Rows from block 6 of a small image classifier, named by matrix and row number. Rows with one number belong to one neuron. Each number is 128 + 24 x the weight over its row's rms, rounded and kept within 0 to 255. All counts start at 0. Numbers have three digits each.
Before each neuron's rows are labels from the 100 images, of 14976, where the neuron reaches its highest value: "top examples" is what is common among them. Only what is clearly more common there than usual is listed. The data: flat shapes of many kinds, plain or patterned, on busy backdrops. In brackets: how many of the 100.
# fc1: MLP up (model.blocks.6.mlp.fc1.weight, 768x256), inputs 172-255
# fc2: MLP down (model.blocks.6.mlp.fc2.weight, 256x768, transposed), outputs 172-255

top examples: hexagon (54); largest shape: hexagon (49); largest shape: pentagon (26)
fc1.512:105127097126136107110134135128153141140150107076155156144119119103156162118101106088117127152127160117111128054141154077083132128129119121159120143166158150131161108083128141104134100123130119120134133089110123096130158157160125147102115057122127148134
fc2.512:143104157133080143171083124146127083126133130133120152089169093117139152112124122093122122163128126132161124136109143153110119094095165117134133203109155128171133142165117125151138117113133151151089110162190080103083119119158137083125130143144114123104

top examples: hexagon (54); largest shape: hexagon (47); pentagon (44); largest shape: pentagon (36)
fc1.415:103142131125158138116111120114090088118160041070121131111148146085119133183099145111147185160139147139153090097095146079079142113138136163157102129111191127153152122076128098125098108150147104063139150134100109110140132099120136143120141151098138136108
fc2.415:159149140166093117178109138153157160106140180102119086132166096128129137162150122149122104126146140149170137162143119165133140124129136155082118171134104133138158136160105121120106105135136165140119122149161150139184137121076148111113126141140103171102

top examples: count: one (89); star (71); largest shape: star (68); largest shape: crescent (29)
fc1.759:103116100083094132153159169129124096118142092117116139108102130113141179136093119124136143188125152102138130157117155092174127074132110145110125069112126153191120117113120154106084111154076091128131124129134130102158143114161113159108122124124108154135
fc2.759:096097111138091144140149115125111127101143092102158161177153133122107120116141150132172155114106119093132156083140149099126094121130073111128109136108128130173073192131131163166097140141109166083159115141096076118142126128131175161165139130138112128112

top examples: ring (59); largest shape: ring (51)
fc1.311:125111156115124107164149137119104146118106091168085149111106142120093116150126135157109150116130137101119094086090077111136144152151109134117127074129143113168142095102126138163081105110098144132132149110101144143135134119157128152115111135137105127128
fc2.311:114146113083126147089130143125153112133142182063151096096111118105144107074143110115127093113139142053118144143137165122143118171111132113121118140110098118119124111169107124093169167129159111136166134157167173128115105115089116084131118121094143133128

top examples: crescent (72); largest shape: crescent (68); count: one (63)
fc1.177:135125125142136100116139178116157127141131112116089105090119113113157166148133163074087203151101091137131143125106110113130149135121106139120105170138152104161141114118147098139142137116093117128127139086161146120145087118091146156171166096138164127124
fc2.177:146133103183114155143107155129143130116130152124153108132174135157151123147157111132144169160121109136192115130147155141128114156112113158138137162095140111116096154146067111119127101175120129103132136117086105121117140103094142124136134158147134118103

top examples: count: five (79); red shape (53); teal shape (51); circle (43)
fc1.428:110125113151106085120134084141081153196142140154103103108122140123092106130094140149074119138157109111098137100139125106101144134156163146099093112170159130137132072128137090120124142147134131120145139113104134152134101091110109147121169099143134109131
fc2.428:123113122148100157125124097118146111147111137129176155146139137065119152143120132113160122186100101101173124148093117134127098109123147115156141136132136157134142125135136158100135127118126130116120117132146134116108158175145136122160161145135129129107

top examples: circle (91); largest shape: circle (90); count: one (50)
fc1.711:140128163127073163177067132136139120110136159099126155112088115095150145140128123086081126166119138077120105158124165142135112144134117138148082098106142139129126115155152123106113134139105129154158101111135197152141134096157137114155110103147144140096
fc2.711:152154118130112141135114112161111092143131115114149148110113105164139112112153123119138174104111110097117155087134147140123115157138144137110134078146116099130098108163115154180152150141115109140109125150108178140153164124155085109135109131096129104146

top examples: hexagon (55); largest shape: hexagon (48); count: five (40); circle (38)
fc1.82:086128093129117157134112124138135154138130182129116135119102104097138110118069129117119116128161131098138129127132113136122141103113147153147089158132158140128113065168132104090147142154121133143165109139144127151120095115128161189130147110117130159051
fc2.82:165109141153079090146127162115144147115161129124128114135126141074101187146123110151110129134098113058127103165116164124139148084165129160062131117147150154118151147117091082137103120174123138091172145116149149157180157138135160114143137148139142112139

top examples: circle (92); largest shape: circle (92); count: one (49)
fc1.343:157128163106048158163061147110125124130162165143121166107107118075151089137129124082124117172123147078101096142107116157118102163140122089137083127118135117130121101097137103122104170142137152149109111112127159133123135090145140145143114121143128160091
fc2.343:167153121138104132130137143151101101124138105127140159111139104157151119123167138115136157116100124109106147065126098148139094140137143141099157067143117106137114132150105165188133131136128110140105115146101133133151180138136082130131094140083128106152

top examples: pentagon (56); largest shape: pentagon (49); hexagon (36); largest shape: hexagon (32)
fc1.167:080119106134075142129096095124137167141120154153101092117108106088113157139050156151123113128147106076149101111128127106113137080134142141152100171127152124113163087140116130137129140150130143115156137134122145140134111138105153172136152143151114150050
fc2.167:134113108140089128156123155132128160109118081110108101125135125116134142166114123124101129117120122014103124162111109114135132117135125130106119093128122111141107121123141123133119098130142134092136104161118142141141136134115135135149144130114110114136

top examples: count: two (66); crescent (44); largest shape: crescent (32)
fc1.588:121098118139122100121091131106170094126139164124111115107077080105116154150165112089140129157130113120204087114117159093127121094133120114122127187135146136136125122107139131089120136112120091120124113138188128099087111126114163145097091126107161165031
fc2.588:100099105182102128128105115090183138074095121132158168125130093118123138160113109137143126146131120151149126142139137146118129122147162125144090109143120141092138162109092152124116097133168123092095079150163104127112147156160123154133137134129088157112

top examples: triangle (93); largest shape: triangle (85)
fc1.513:121108093106108113091119148108152180169118127102144145101080110145135095144117104107146089156157131127161125119129114105118139149136137103117137148141097092186118123151189141096173142092168097152100129157107123077122095143098090132135134128097067138131
fc2.513:162162150174107154140097147164141157075105144127092163116100106112147122122145128110096135126108129107154099089138139139105132113125137159121146132132180104091159164148085131151106146132105131160093106118137147177125177121136151150141102114121159108102

top examples: star (59); largest shape: star (50)
fc1.168:122106153140120125144033116099168143156166127151118085116107086115129171131091134144156126161117147128112115155124111136160153113179157166122117118177131101137145115141142147128123124111110115147122154140132166135141116129108105121092126103142128145135
fc2.168:103154123147086148074146154163118129109094134114094170141133118163141136118106137130153115152132106157137125082114109138123128117142153112133145177149112152112100143167077124138155124137124113111123109151101066111093143131112154150145103147091095123102

top examples: count: five (50); hexagon (40); circle (36); crescent (35)
fc1.697:093123097134120078118148081143077165174131125148098111137125133121094097134079147157104113120154107101086111130137097121107151154152163139112099112160158129127117051108128092130133143153117144134148145115082156146146080118114093110139176117146134121128
fc2.697:123136127156110164121138108122149102121109126131201157138141138073117140132133114121139137168094103068157132149094130125133116122112136121147162117126149168125131145136119164125114153129151127121130121129159146131109174170120134120154147135112125116140

top examples: star (71); count: one (71); largest shape: star (68); largest shape: crescent (26)
fc1.419:124130104088094155163154156140149101096155116102133155101112149111137161130124093112146137196117123107163127146113165118175097088130105128095102087110114145174143101132128171112098114137082094151132144102143128102133156112148118148117123123121099143099
fc2.419:118094081143084153106155118142105137122137096097134129154164115108146140114118148143156146113103121050097173087131152090145095133137097110132130133109103126170075169138117141135116142145098142071170105121115061120142123155145152157155149129136133123105

top examples: crescent (92); largest shape: crescent (89); count: one (84)
fc1.30:152080141121063111123152143130108132127148077138101089140142125104140143160103136159137143147121107122090108123112180084135083080175123129103122106142130116183106120089125149134067113161066133090107129113102144119146176134140136132108133136187118152161
fc2.30:140147141144111141119151155153114110104199141103136127158145134150136135142162153104118122152120125139145127086107129115155124128147156126124128143138173144121133199135117186115114140144120109114118163147155135130113101119118135166116107125094141134086

top examples: square (68); largest shape: square (53); pentagon (36); largest shape: pentagon (29)
fc1.683:053107089138101135123097120101168155132094163136114126141129096112130133132055139142158138126164128110126135126135146108134151133115164135150096165109139127136139090123126134102132145130116142088154125159132137145125082113118155124126152131141138169077
fc2.683:137139089143101095174156147136162094121120128109138109137123124082104171151129129176124118130108136075118130191129174126145154084175146143080116093167140163107109104109091086133120111169109135099166105122152136152168138140169112135142132118113154104159

top examples: frame (92); largest shape: frame (87); count: one (62)
fc1.33:150108137159149089080160141180096141122141072135084131095147148114128136140136105145110121118117090103140153057096092095124089122137095118114137150113126146133152133114128077120105071125128143099117109127105076140146125141117139166152110132155098119149
fc2.33:141132113139091168077118116152116152105138174142120127173096121108170118149072153116186088147126099104160108131102106098137115128142106154136143183121122181118125157167144109085174143117142132145126108152122117154150120157080175113147116151121130133117

top examples: frame (60); count: two (51); largest shape: frame (45)
fc1.150:160182091130129118100163157123101117147105078154128134122122098119100128144098105087147132182136101134164118124105137143135154157135124120159107154136129121136126161144124150097131084120157093121140088126144121168089155112107108098117137109165155130145
fc2.150:144132131126124165154130152166126113128156165098162094129109118129118131147132128141067131108132137085173124190154104126150149116127127133152123093113146113126081156120100166091129126118132149101147162107118149138129132131084124135158154158108140115125

top examples: square (72); largest shape: square (64); largest shape: pentagon (26)
fc1.345:097092100144126108112162157115135152107087096157112152106135132125115161118142118174087095139133142104151157115102148092176122073120096157138133112113159131175153131103136125149033100132115135103151109095146128156130136130172111125123139120109128124178
fc2.345:131138127145087130141124152120142095125130137087136113131135082126115131142100120141134148077132129054089134132110158146134142163159147099094115104137099109121108121113111074132149156156131133089166110166142153151138118120137154126140109137117172164127

top examples: count: five (63); red shape (50); circle (35); drop (34)
fc1.606:111133136156126093159129126119143110146106117156129143095138112127083123117094129129128114130143133129109116125176106125094133135147180161095081104159139144124081091131119136138122117157114125103104124155110155145123125111124095132109143117151111120152
fc2.606:163108130086097186082137147160103156125142131145116096162127156119157165127112112149127084131100113137141143146057119117165109132126121134151166104094117166150160134127135124105131127123113139125145154112120134125130116132123142103170138135126139126128

top examples: star (99); largest shape: star (98); count: one (61)
fc1.411:064139090142051143131139139112164094123141127123139139133096107106099143147072122108161128192174124095179107147102127116149133118152163132114099144165147153154118090117143145081135138127117103119127100160150141116151095129125133161115148108101111159105
fc2.411:115122181114122106122111098092110092134141121144144152183162149143106123157155143141155117130116118090140123119111083143117115140104084106154130122110128138141082149113131125178114124144144130122168136113073098102148133093121174126111093132132104131151

top examples: count: five (71); red shape (45); hexagon (42); circle (40)
fc1.56:111120116159112081123142097152084148197140127126080107131122133109102116122090139156089115137167092109119124112134119112082161106151155142105095116166146120148154045116109111130132151141135139130130145125087142144128101102095111162130163116137128120141
fc2.56:107121118145088165142133124113149112131106139125190150148138141061112140147117117120154140181114104104158133164090122125126096115124146110159140130128151164138129121148140145099120128114144125113133112132150119104109156159133131132155152144115107123111

top examples: crescent (94); largest shape: crescent (89); count: one (81)
fc1.577:169118152093077137142119148155114125116138082133111133097118125089179127108133149143091144188124131104110111127116131095146087137142101092115084096114120104186111128108145152118110108161084115134097151092114165097116128109144126141121121111192143160139
fc2.577:153122154151093141092116117123108121115190125130159110144179140129146139156141161122124142168105110038116144116084098120147130141155124109123117127127168134123113189143119160112118118159133135107129137129108121130115112119126140177116123122111111142097

top examples: drop (65); largest shape: drop (49)
fc1.265:070123051126109136080107053123113137147103161124124140152125116117130138107081137116154157143166098103099131124139137104132111129104167121170107162150165151109132063143134149105154108151110121151107141136134112124126120129085120107098177137187105179093
fc2.265:160133132121113136126159139138133115093098085111127138112156131114155138099136103154119151108068108052120172094114120141147118114152109122092154097113103144105097132147089133180110113117141158117155136157113115162132178153137143124149116139100111095147

top examples: crescent (75); largest shape: crescent (68); count: one (45)
fc1.386:159077149102121099094127156107126133150131119142098111103130150112094156099154124169107094153109130105122101101091185134120091104152109096113128136116117101178134137120121130147065132155110131131118172098130141094114140086128162124125108142167123179118
fc2.386:103114139126103122136132176103127137103168134118115092170118111140114140169114140107161146170146111100177120106114127092178146123148123137115114163125136152140128152110137173116102130165144099070121144162140112150139126134096174156099093141135119167109

top examples: ring (43); largest shape: ring (41)
fc1.484:135128120119122136134125109093120125115128141123135135127086159135106173112134144142152239166151164126109158102128189123100143132125121121135129156158093115145143181135127144151143127180148093135120188155132097133115108145161130127128141169151125162117
fc2.484:141136138139121144144082131149162126136148169106098138106149114154190153164088135150128142115115169149115103120084170164133161067114138120130142131142109103133151104153122150161138137108132131176113145162146114110138159131141168126124122108114140155135

top examples: square (59); largest shape: square (50); count: four (42)
fc1.245:131139129136154127106147108136117108116140152112150071145143114115136140072097138125115148135150095105185162108104100134127142183126137121102127118107173146181122132129123162130127145110143099134118109142166151127100124148150159114167149150123104133150
fc2.245:123151112159146106162128095130134078110147126085113116124133108113091150114157179175096116105111155057127175158100171080142128134098164110128085102116078121130132120137093129115139175144104113140077141102117127130142135086136154179092127123106115130143

top examples: drop (52); count: five (38); largest shape: drop (35); heart (34)
fc1.123:122118108127096116121165149122105130160097116147157086147147136134099099101133103122139131130107074109084177126122114125086141189114124124122156090159158147101119123168110099124122119146145114153103121153132090116141093132107108120110154131109096155148
fc2.123:108150167068118128082134083113113136135131098074125142102102140180145104102152117149080123167113130075147175075135127146131118117147133140118177171093143147102098158144131163183113150104117133173098178155160119105100157127111163123120113111129128099127

top examples: count: five (60); red shape (45); hexagon (34)
fc1.376:115107149123096111121096085123087164181130121144116136117134116125130105131082138143072133125153099113077114125107090118131152151161160130134117134137154122137127068132165115136165116130181138108135154133117155168139104100133106107152173150155149088147
fc2.376:094150135154122127120128122120133079113157123111175149167171128118111154104147121115167104160144139097147147146130122148111143080123156130147118144151147160091112191126091176107134123150139113112141134144138117118086125175086146131087140123106107152129

top examples: hexagon (37); largest shape: hexagon (34); frame (33)
fc1.469:094126129101146123104122117172110098128140087116163101095163160088102117124149139124168171140150131117137119153101158076141141124142117176091155111108137129149122144120142141088133068145129129111090156151074169156141138122132129080167129142136132115093
fc2.469:121132123157115141120075134126135183107110138104139109173118112136189159120136101164110162121152150154105126139138155099124147116128130095110111128112115126101116156077067158101153130138146140141137137146091102103135153130089143157131128164104131138121

top examples: triangle (40); largest shape: triangle (33)
fc1.524:110086093127129113166152154131120138152128079117107144105130125116133136182062129095136156146155109134125139140123129127175152109127131156107122116140133139160127117127138126092097094150131110123097096182141132135136104099122129124127115113152128158073
fc2.524:156138088116064145145103123131140145121138143105100140168102167124122122067169121122142176136082131153135093092128171133137154117155131116121098150123124097084128125148075127120118120139077119139116195122105127133134129109102149159106127155144124140121

top examples: triangle (47); count: four (42); largest shape: triangle (25)
fc1.42:105115163127143148102156168143082161148124092112126108094130174123138125108122106079114149128121178118172126089091131098105122147097102125131107134166105135112115115140154107163114114109128121143129063111186151145139105139120125140100157094138152139123
fc2.42:149127153121120143135100150147134103106141203098133129127103097147140120089128122135134128133102103147095125168141139142099134141139082127118136197114137151145122161128121135127159165153175131143134143103102089130094148156124134091121175147135154144083

top examples: hexagon (48); largest shape: hexagon (40); largest shape: circle (26)
fc1.397:144105096115134166114097120144130153124172102114068109125144143094156177139131084152105103138149128111129129097102134141156110085115133149190140133124171117126118112102134133105129080154082119103095153083105112139098112110130100143107189112172133125125
fc2.397:159142167140130113149128141112134137135105161139117114117109098153110115136120160119131126127125129113119091154130175142087168129144136130077110168120110101114130117154115113150117141105119138159165143149142168149168156135115161097137086169127110114116

top examples: drop (56); largest shape: drop (46); count: two (42)
fc1.626:096154109122138146124151127188130144151120129149136125144166077111079153144141151129157132130090123139105149130175115127118128125100117118154131120126141132130103129147124127137107114126124125120099126149109142090123068119064102123202141108136108106136
fc2.626:134122125099143167073144122086122140124108106090143135087114114136155149144108082156128116109111140102146086141102130118098119086101117078113156111097116122125146115117117134100126142137086163099163139092139139141082129134094122132127106118124095106115

top examples: star (67); count: one (65); largest shape: star (59)
fc1.598:090143087088120159133133125140119118112121108116115112112089110121171174132097113118113132160141158112118132119132134088133154109116127146123142146127156125176137102149130160124114163115072096188116150140149092120123129137157091169143168106110138137098
fc2.598:093137151155110113137131113118109145130126108129154144157153126128114073140129184111143125093116136092137114098149119094107132152132120126109102162124140136149083157114153166172102135132169156081157099135084107164135113126106185154154116113115092093116

top examples: ring (79); largest shape: ring (75); count: one (54)
fc1.382:122130172117140115186126120133133101150123105150164179130138141089112109127151157110138157118110152053129106149136105082137151107154113114099114114128146126141099103094152142137100126129125140091138152128089123138087118131127125171135109120126115088150
fc2.382:108114144102117141124100109125133177138118141136108124130097127124120084143095102129135098113158094081132155103135096138109126129109149162138152130111127089113168089145126156142152090123177135120134130148079104111166143143063142144132137133137083120132

top examples: count: four (50); circle (46); hexagon (40); ring (40)
fc1.579:131102145114137120169135115128114096113149069145120109120150156122108101168135127157132165155115139065113134138128140131139125137149124125100143071132148120159136096108129141126065099105107138146146165104125129119171137122138135159141122133116105089165
fc2.579:133165140086114160119112139131170150114118191108128136099104101123139108084111125120111080076114156048137128136135141159111134110144148110086118152121107107092112123132088119144150166107159150163126100120157150155101130113143120109153129101104158110106

top examples: ring (59); count: four (50); largest shape: ring (40)
fc1.564:109136130171107076139114116127116125169126126143122119119136130137098101111105147147101097122157147104116108106145117116101158134142165154097073131168168123145103079115130085169115171149137120132147127139109148164145091101135131130084143105127140123157
fc2.564:135111116116091150103161107157104124162126132123156118135139156082129149108106116148133116139108093088140155149093126106142117110132130139147164114123125146166132094172142121116132147111146125129147147110128108113124135143110109107157167143141112110157

top examples: triangle (41); square (32); largest shape: triangle (32)
fc1.59:132090086114130150154115148156109125121114128136164097143117112141129128122153134159117128109163156119135169116113160122112135122149117138103060139095138142138139141149191096136141139134134168102158132112177141151155123148148125168140170084162098148163
fc2.59:141142095116099130131162127142106090110167134132156114113147122101099154108142129115133122138117171141180167109132128132048145150091097123126136162138147093130136117173102115148137150132158143124148148124156105108102139135144103096088078127137155117106

top examples: pentagon (42); largest shape: pentagon (39); square (36); largest shape: square (29)
fc1.278:128136178170120149135142110082141083128167110107109135161141156127087137141112153122109178142150136124101089163151148106112142107117118182138128148152133118166141142091118151098161114148070084084153128118141131129131140119104100149143125154090123123097
fc2.278:152105129152097174153147136119143123113128120098159134152137116126163142124129123153112135141112158139201150170119165127110096058128143144111139138137127140116148141154119106108113114143092133103150136150127148110103107123114112144134114135135149131122

top examples: triangle (85); largest shape: triangle (84); count: one (84)
fc1.60:112112081095095150076151142114093122122115100114098109104107098125196139131096109140101128171150116117138133106125145066141103096132131093154157145132116120201128109115163148084139130114096099129099132123127163080098129152137088127127167129133165146157
fc2.60:144156172161110141144104120130131152128108122135150155119142130105150072153149159067125134097098126091172115105133100110109135134143118118116132154121130132122099181130146141157124130080163156118123111139099110178102138120119185145183104113103111071110

top examples: count: four (46); blue shape (45); heart (41); largest shape: heart (26)
fc1.583:120083129116141176155165124152117128164134140159151129159131121113158136126138165123129141094110097102107143135115138144120135139122134152156141119095119129129131118139128123171128145112110142130162122124137176105144112124164130124131137119151099125165
fc2.583:145124123134110117113160120136101118092134137130142129124120112131152144088140136166136100130133137162074114128145084135149121137093083131116091138086101148154156222135161143104130147104124152123153112113148112116094143152139154121148110157141165136112

top examples: hexagon (32); largest shape: hexagon (26)
fc1.44:120108132096131167143094109111118131129184102084119110138157133128142170124127074116093131113152144116143118139129152111161141088094144140186130139117141107140100126084159140118112097155105111087096132108132122124116115094118084120093143068167144106163
fc2.44:158154164143152109169143126147119110137074127184112135138096111156127101139121169120128126101111124163122096151135119130104150137138120143105173139113149118107137126131130113150120123104129147174118118139123162159165164158130170106126099162130100108147

top examples: count: five (79); red shape (46); teal shape (46); circle (39)
fc1.723:109116118158105072127129113140072157195145112151095113117128139117100109122094131163076128141153129122127127088146105125103167154154165139096092096174167113145144062137129092144108154150149132119141137115103123153146098078117116165137153111140134120131
fc2.723:108110119134103159142124084127140111165111131136176137153141153080126143150115134112158128183109110117155129158085119111124100120129151107155141126123145148142132115144154141098143128096135139129134121128134127101109135169146122128164172141110115128116

top examples: drop (49); largest shape: drop (43); count: two (41)
fc1.228:110108105109137136062137123096091091095133098136112112121133132103138171117140062148115088137179114117133161146119122108153126091108124136167120119127150143151124128123140108096114071150143098122086140109128122096091138106101078110097159113173112154206
fc2.228:117119154139162124166139103117120137140085121138156114157123147138121087100124168117164146083097125147120128113167106120102114131124110108112131140136108119102085130152123138145145119077142144141155122149096085125146156166116168139167107151138091090139

top examples: drop (33); square (32)
fc1.444:150120107169111129126123115149119185132148090137150119092145090151124157101124120130127104141120146132151140119122096137153126123143157095121094128140152149154174136116127112130140124092189096107160136135151132121105091107126104154099154100137130132125
fc2.444:186090119142127106105133102123099101137124144150138102139147159140137148129150098131122147128119172124113101109096127121091135158151129142128122134156094165144120146097135136140091156144127146132119098134147106157130136128140127127105183122100166131156

top examples: hexagon (63); largest shape: hexagon (62); count: one (56); largest shape: pentagon (29)
fc1.731:117107138126131142103111089121137172096126152129086094111144124093099165103126103155098093123131154100110130122089121148128138121119095148165107108101158142121172130148123117130081145151120140135147113092142128143141102108131151109087160110158141147126
fc2.731:134118145149102108098102155124131139101158121121130164112127140117135128163126123116132088131119109039155088113108122128118139115170106121066137164143112138129133142142126087100128109121129132152140134143113129118110106119109182135173090142113103124119

top examples: count: two (61)
fc1.603:150143156142147090116142117134139139115108162130146109145122171143086134096138114121126146146124144089107122130137176096128106189152142121085134136145139136195138144163115159129075156133067126110121123129147087140067155134123137097123138131123174119118
fc2.603:115125116124118146149117156099159112125099125125147157090157086077114100121125127131121129132130176133092135156112108190124160145132130121130068126144160123095131078126108143130138105081114144148102085127131078106126098130142129153130115141106120130123

top examples: square (66); largest shape: square (58)
fc1.251:100117158133132124128185137136110088123124043156134101106148113131131155138140096137100139145138134087121161149098153107145129134116109140135133066103166110151109134125156156137080086126131117138125128103127142136145135138156087097120136109120114118174
fc2.251:113166141150095122127096140137155135100119139123131110170125103146111110109112114121113101067125116049117153117158162131144111111130146157119101105133131117110102158080085140172112172170169153077135096126116116169117137141150148145140124099122149116143

top examples: star (98); largest shape: star (93); count: one (62)
fc1.374:073139108151078133150140131137136112121132105126120153123095092114106139184080112121148117184162133098168112113095153066158164112156170148111109115134131145150123076126121134089132110108101089136126121167137120136136094129122138179121135126111095169105
fc2.374:110119165110126104133121100103115109129113107147132149168154141143087109142144135140155118133119113094130117099128086127105115154108080111146120110113116128161081144113124137196089135144112145126147118116079101108144132103141170138118123127134090148134

top examples: star (100); largest shape: star (97); count: one (69)
fc1.525:077125081107074153154140152139128102112147112121117148114098098119108154186079116110141119192167128088133097146088137093158152101148134145112120105140139145155132102113132132102121126106109104131126104167146144122139099115135129178125148115091113152110
fc2.525:099101165125111119153114096078123114113127139126146143184143135151081098139162139125171130131128126111146112086135119144100112149094076112151102133086122126155101154115120135190086141147123138104171118116091094103138137100132196128117108141150107154112

top examples: count: five (55); circle (48); hexagon (32); pentagon (32)
fc1.659:067138079145111134138106060126123143153116176153131166125107108106132131122089151119157111127133121123114115163132137127112125123114182138149079165145144164077097069131097112117181147135134123160131118152145121128130121139137122133128163121127157135095
fc2.659:151132130137106118106175171150151109089102113124143120131143133106117182110108098167123097137093129089149149123093128121171146071149135145103159113116159156137138130147084127136085145150115141110165138124156138149138178146115145132129114126100119120150

top examples: crescent (77); largest shape: crescent (65); count: one (53)
fc1.747:145077153101085108108145156100126166111154068143073130091127135132149147154138097134127122174112111104157114124091093126165106155187104115086126103117125128193167128107131184140092090115113123158099173088106144114146150123147131135106104119155115117124
fc2.747:122126117120092160083120139133105125107177177101118088158114133128144119144112165135167074165126110077118110142127136134177124138147132154103107165158100152091105146132103166101169131159148103143132165134135164143139098137083134114099119117151138169115

top examples: star (57); largest shape: star (46)
fc1.497:102134134130077163134073128122149135138136105138114149139087106106121106082111144140141142156162136119132116148129123145135135163178154115142092107158125115121105134115120166100149110153151114119122168135123180119089112135164094110116152125163141161138
fc2.497:131142084141108144096151160116146131082101110151107170135162136151131160147109119176137115080113130193106151115105073143134156102141139125113139166142129134138141171146098122155114112122114148146157092107128086146123125149127171154139117157124109117119

top examples: square (72); largest shape: square (67); count: three (43)
fc1.112:132105139086168089060162142130117128126107093139108090122145127115140134094147144179095102127156133115110156103093123088116103132096093096151140131074158093158164124099132126149065112117126145119118126073143121134114134114155123132100135138167133165142
fc2.112:092107113125081126142127144100121120147189135088120119168093126145106149152100102104161145164159107083096129115131129157171127150152138131112111127161100146136133119108104129097155150166125071094156157160129128121145118146117148146130121139098157159098

top examples: crescent (56); count: one (45); largest shape: crescent (39)
fc1.105:139113152118160107148144142145110097106141064119113165104127134117111135145145124131125145125108143076139115131130112088167122078124111133117129078124117152156100120048141128115081081124073122134117144110111094109116138110151114173105107121134087112146
fc2.105:119119152083078158101087112108156140142137172115140103100105147092136098109114102125145105157134105030159155124136116124137123144132123128134111160106111126134119096177134160107154115117171133120137144151135126108126145118074160109136126141127089160116

top examples: triangle (97); largest shape: triangle (92); count: one (50)
fc1.18:123103088118113122112140141123133131157090115121109128107100098132143113125090108117113135160153106123148145090117173053162151107135129120110121128136122095197106115147159144093123144085133103120112124158129122088121150140124083114132152128141105132159
fc2.18:138124156154083160141083119147120153068112115137095151129114119144141120105142131080122157122107125107164111085143124147117122115139129155107134141126141104119130191158125160173110116130114134138109132129098110168115156114099177126158112108133129093103

top examples: drop (73); count: one (73); largest shape: drop (70)
fc1.585:102116098119121131173142112158114143145110126114132127143118093084123112086100138131142179141129113117116156122164126089113102125117129111151102129120127115107077045130129141106135131142104117099114136123121091119118135121096093148110152132192123147118
fc2.585:155132120097129129119146156133138100073103142113126087121128117087164145125138116137123123120076136067118111176125142137145108113138107127106138118108116178088105103129096108110119133151116143124111127110156156144121166118106139109120102139146161123163

top examples: count: one (72); triangle (37); largest shape: triangle (35)
fc1.746:140159169123115131091135183185109124122144086138119125166145115129112113099101166138144124125106142133148138169138108140110111111140126138183106163154174132150124131173112086077161099124184149124101137122106112105133129134136105145120116117116138104136
fc2.746:151109126148131100172123158136145073114143152108106137113157134206169131134113126112109142103125097110177145153121143155127121135117137193128130108080113126112123141105153146125153141123124100151130169134105133140078119138100151086083130088159154130133

top examples: square (47); largest shape: square (40)
fc1.738:158101138131121158110155115107114140152110069142110155134139124147076104156151138133137096181080093140132088108098082098101133141101140142153110125154150148139148088119142108130086095089126134125125099126111106105123072117124126088150150148148096159135
fc2.738:145150120125146111103089135156104161094100142140121121161133138132151162136121151155149117147125128180156151146100167103168138124126108170090116140167096123133113098122097128130111138133101134144087169123137163153155161135110104148114157132120111096170

top examples: count: two (88)
fc1.109:102140141142149112124134147113161099098115143124165139132117091107117146090172125068148160122141164122150147132133147110151133092113089124145111172119117114098118146103129139123102153105112086136092111132169098100130136145115138122086091136116125143106
fc2.109:086112118206129134155101088114177117090069133158170167122137104101100162149117130119152137153130116094132131157137111138102136138140164133155124115163131138104133137128146153125123112113152102117082079139132157113085126175185110092141141098133145124117

top examples: square (43); largest shape: square (35)
fc1.751:113163092182149162091114119142119112126116118072138136123145132150163180173099133153111097096149153120110168140133124114100136131130142154127138144163163129143086127093095170137169084118168142142119121138141177109116144110176151106128159133109111120157
fc2.751:105153131125143151140153143167116112122106097158154118131134128129107096115130144147139091140117117113170155100138114095129134118117094127130123118113135129168057170116145160158125156124131118097116139143070129175110154104094118139093118107136160072158

top examples: triangle (58); count: one (52); largest shape: triangle (50)
fc1.288:134088143135108135176135147140141150117120082174111136125107113129128124111111109177116154100146128109155139116101084080140121163136146140127113133133111144170149147151142130124124129142134128092111144121151066158142133105134105123180187117153099144098
fc2.288:147117142130132162125099103171133109109128144126140088165145099162150153124123158144179133128121145192090128169115184155129105114092179129103121144130129110111111130093083171115161136168098127171094118125148098075161155143119162114097149141144131129140